From a checkpoint of a small image classifier: 12.3 epochs.
Rows from block 4 of a small image classifier, named by matrix and row number. Rows with one number belong to one channel. Each number is 50 + 12 x the weight over its row's rms, rounded and kept within 0 to 99. All counts start at 0.
After each channel's rows are labels from the 100 images, of 14848, where the channel reaches its highest value: "strongest on" is what is common among them. Only what is clearly more common there than usual is listed. The data: seven-segment displays showing three digits. In brackets: how many of the 100, against the usual share in percent.
# convs1: grouped (6 groups) 3x3 conv, stride 2 (model.blocks.4.convs.1.weight, 192x32x3x3, each kernel summed), inputs within the group 0-31
# convs2: expand pointwise conv (model.blocks.4.convs.2.weight, 192x192x1x1, transposed), outputs 0-63

convs1.165:68 58 34 27 63 45 52 49 65 54 43 35 45 35 73 53 51 57 46 45 58 67 30 56 52 47 26 54 52 34 64 45
convs2.165:40 73 56 60 58 56 68 55 40 33 39 70 51 41 50 69 57 49 54 46 49 47 54 52 34 40 62 62 75 52 37 56 58 51 68 56 66 61 47 62 45 35 41 37 17 51 51 58 61 25 37 51 42 46 32 53 49 39 47 54 58 49 32 67
strongest on: dark on pale (73 vs 16.1)

convs1.32:48 61 68 39 50 48 65 42 36 74 42 54 43 18 48 35 52 49 64 43 50 54 44 46 55 24 58 40 36 48 42 37
convs2.32:48 40 48 60 57 58 37 57 63 51 33 56 47 51 56 30 64 36 44 43 55 26 25 32 43 38 47 30 48 52 59 48 68 33 45 58 53 38 49 35 47 61 47 48 52 38 35 60 49 46 45 82 27 49 53 52 59 45 47 39 61 49 70 68
strongest on: dark on pale (100 vs 16.1); the digit 3 (67 vs 27); first digit: 3 (32 vs 10.2); third digit: 3 (29 vs 9.9)

convs1.96:64 40 73 63 10 41 35 39 42 64 48 50 45 34 36 56 51 57 53 36 48 44 53 50 44 38 48 65 51 41 54 58
convs2.96:47 55 46 43 54 39 51 54 54 40 47 56 60 65 62 41 54 52 49 72 66 69 55 53 49 36 32 76 34 58 46 50 65 29 28 41 36 44 51 63 76 45 60 47 61 67 47 60 45 50 61 40 64 41 52 44 64 49 55 53 29 50 48 38
strongest on: blue glow (48 vs 16.8); third digit: 2 (31 vs 10.2); third digit: 5 (29 vs 9.9); third digit: 3 (28 vs 9.9)

convs1.15:55 62 43 56 72 50 37 47 34 52 29 45 46 56 40 67 47 28 76 44 64 55 46 63 54 55 47 72 41 46 57 35
convs2.15:34 50 75 55 51 46 33 54 47 55 57 73 47 76 51 56 31 75 63 49 64 72 36 29 45 61 38 40 43 41 62 43 52 54 54 39 45 50 49 34 96 42 72 29 48 52 43 49 60 25 44 45 34 58 32 61 51 66 39 50 52 40 31 44
strongest on: blue glow (40 vs 16.8); green glow (38 vs 16.7); third digit: 5 (34 vs 9.9)

convs1.160:35 56 59 56 45 42 48 44 43 61 74 52 36 63 40 37 37 59 26 40 58 69 66 39 32 45 51 47 61 54 40 29
convs2.160:42 55 55 66 49 55 31 51 73 39 48 62 37 52 46 53 34 53 49 81 49 53 70 34 46 53 71 74 54 32 42 71 51 56 45 45 45 40 53 42 50 63 44 67 42 55 24 56 60 66 52 40 83 54 57 44 52 31 51 61 36 61 60 63
strongest on: blue glow (78 vs 16.8)

convs1.188:56 61 42 70 38 52 59 48 71 41 60 49 37 24 63 26 51 44 36 42 51 57 41 47 47 41 45 53 39 62 62 27
convs2.188:41 56 46 46 44 52 45 48 55 58 64 64 38 40 70 45 71 35 57 57 53 54 53 44 35 43 66 57 61 59 29 54 52 64 48 80 48 52 47 28 57 51 30 46 59 58 53 55 61 35 58 37 40 49 47 29 53 58 52 62 48 49 59 70
strongest on: dark on pale (86 vs 16.1); the digit 7 (68 vs 26.9); third digit: 7 (28 vs 9.7)

convs1.50:41 56 36 39 55 58 42 32 47 65 65 58 63 57 69 60 51 42 56 45 56 50 32 67 64 38 54 34 68 61 72 35
convs2.50:54 48 50 40 35 28 54 51 45 53 56 68 36 61 33 66 64 42 58 43 59 32 18 53 58 54 71 29 36 35 40 78 36 34 80 38 53 71 45 59 60 55 31 36 51 41 51 56 58 45 74 72 47 45 57 68 63 49 60 47 67 76 44 39
strongest on: dark on pale (96 vs 16.1); the digit 5 (79 vs 27.2); third digit: 5 (44 vs 9.9); second digit: 5 (28 vs 10.3)

convs1.169:46 54 27 43 51 43 34 51 78 43 53 44 26 52 41 30 56 46 58 63 70 55 60 33 56 52 71 55 51 45 46 54
convs2.169:51 26 64 55 50 57 31 50 23 52 40 55 51 54 36 50 56 50 69 54 31 56 41 58 64 54 42 40 50 61 38 51 25 35 54 61 34 69 41 47 61 48 53 48 49 46 37 57 71 49 54 39 55 72 56 36 56 62 70 56 81 63 63 59
strongest on: blue glow (44 vs 16.8)

convs1.42:59 52 68 37 59 55 51 38 46 49 54 60 45 41 48 64 52 60 28 52 22 33 42 54 77 59 47 70 46 43 66 43
convs2.42:53 41 49 52 56 50 41 40 33 52 39 43 62 41 43 45 57 57 42 45 52 19 66 50 58 38 48 55 67 38 46 51 46 37 52 60 53 36 49 66 52 43 65 55 39 63 64 33 44 46 26 62 46 56 56 59 69 58 53 49 68 46 34 64
strongest on: dark on pale (61 vs 16.1); third digit: 7 (35 vs 9.7)

convs1.167:54 44 41 42 42 48 44 67 42 58 47 57 50 41 64 77 41 53 40 16 54 64 69 55 52 53 45 27 42 56 37 48
convs2.167:38 26 51 40 15 50 35 50 43 48 33 43 48 47 63 22 29 32 52 48 42 65 56 43 54 67 40 50 56 48 57 25 33 40 63 56 36 61 58 29 63 45 37 49 65 46 55 61 38 41 57 57 34 70 40 62 33 38 62 54 61 45 52 39
strongest on: blue glow (92 vs 16.8); the digit 6 (54 vs 27)

convs1.115:59 44 43 56 43 54 43 64 66 52 51 26 33 61 43 69 57 21 54 41 67 42 46 58 49 39 36 28 52 49 36 44
convs2.115:39 59 49 53 55 59 54 52 50 73 58 41 57 31 62 56 86 52 54 61 57 26 57 63 30 56 46 38 40 30 57 45 51 54 48 60 38 41 49 42 62 46 35 55 57 75 61 50 43 44 63 54 68 68 54 52 63 45 63 51 50 47 58 35
strongest on: dark on pale (85 vs 16.1); the digit 0 (75 vs 27.1); third digit: 0 (44 vs 10.2); second digit: 0 (26 vs 10.6)

convs1.52:46 64 67 51 61 48 42 52 46 43 40 44 68 45 35 51 58 25 29 36 50 57 37 41 39 41 28 34 59 48 29 44
convs2.52:78 62 37 48 40 42 65 41 79 38 49 35 51 56 44 56 54 58 40 43 67 45 38 64 46 27 41 29 51 52 57 66 48 50 47 73 65 63 49 34 49 44 39 45 33 64 66 56 57 54 63 60 46 57 52 67 39 47 43 43 45 66 53 66
strongest on: dark on pale (100 vs 16.1); the digit 5 (74 vs 27.2); third digit: 5 (36 vs 9.9)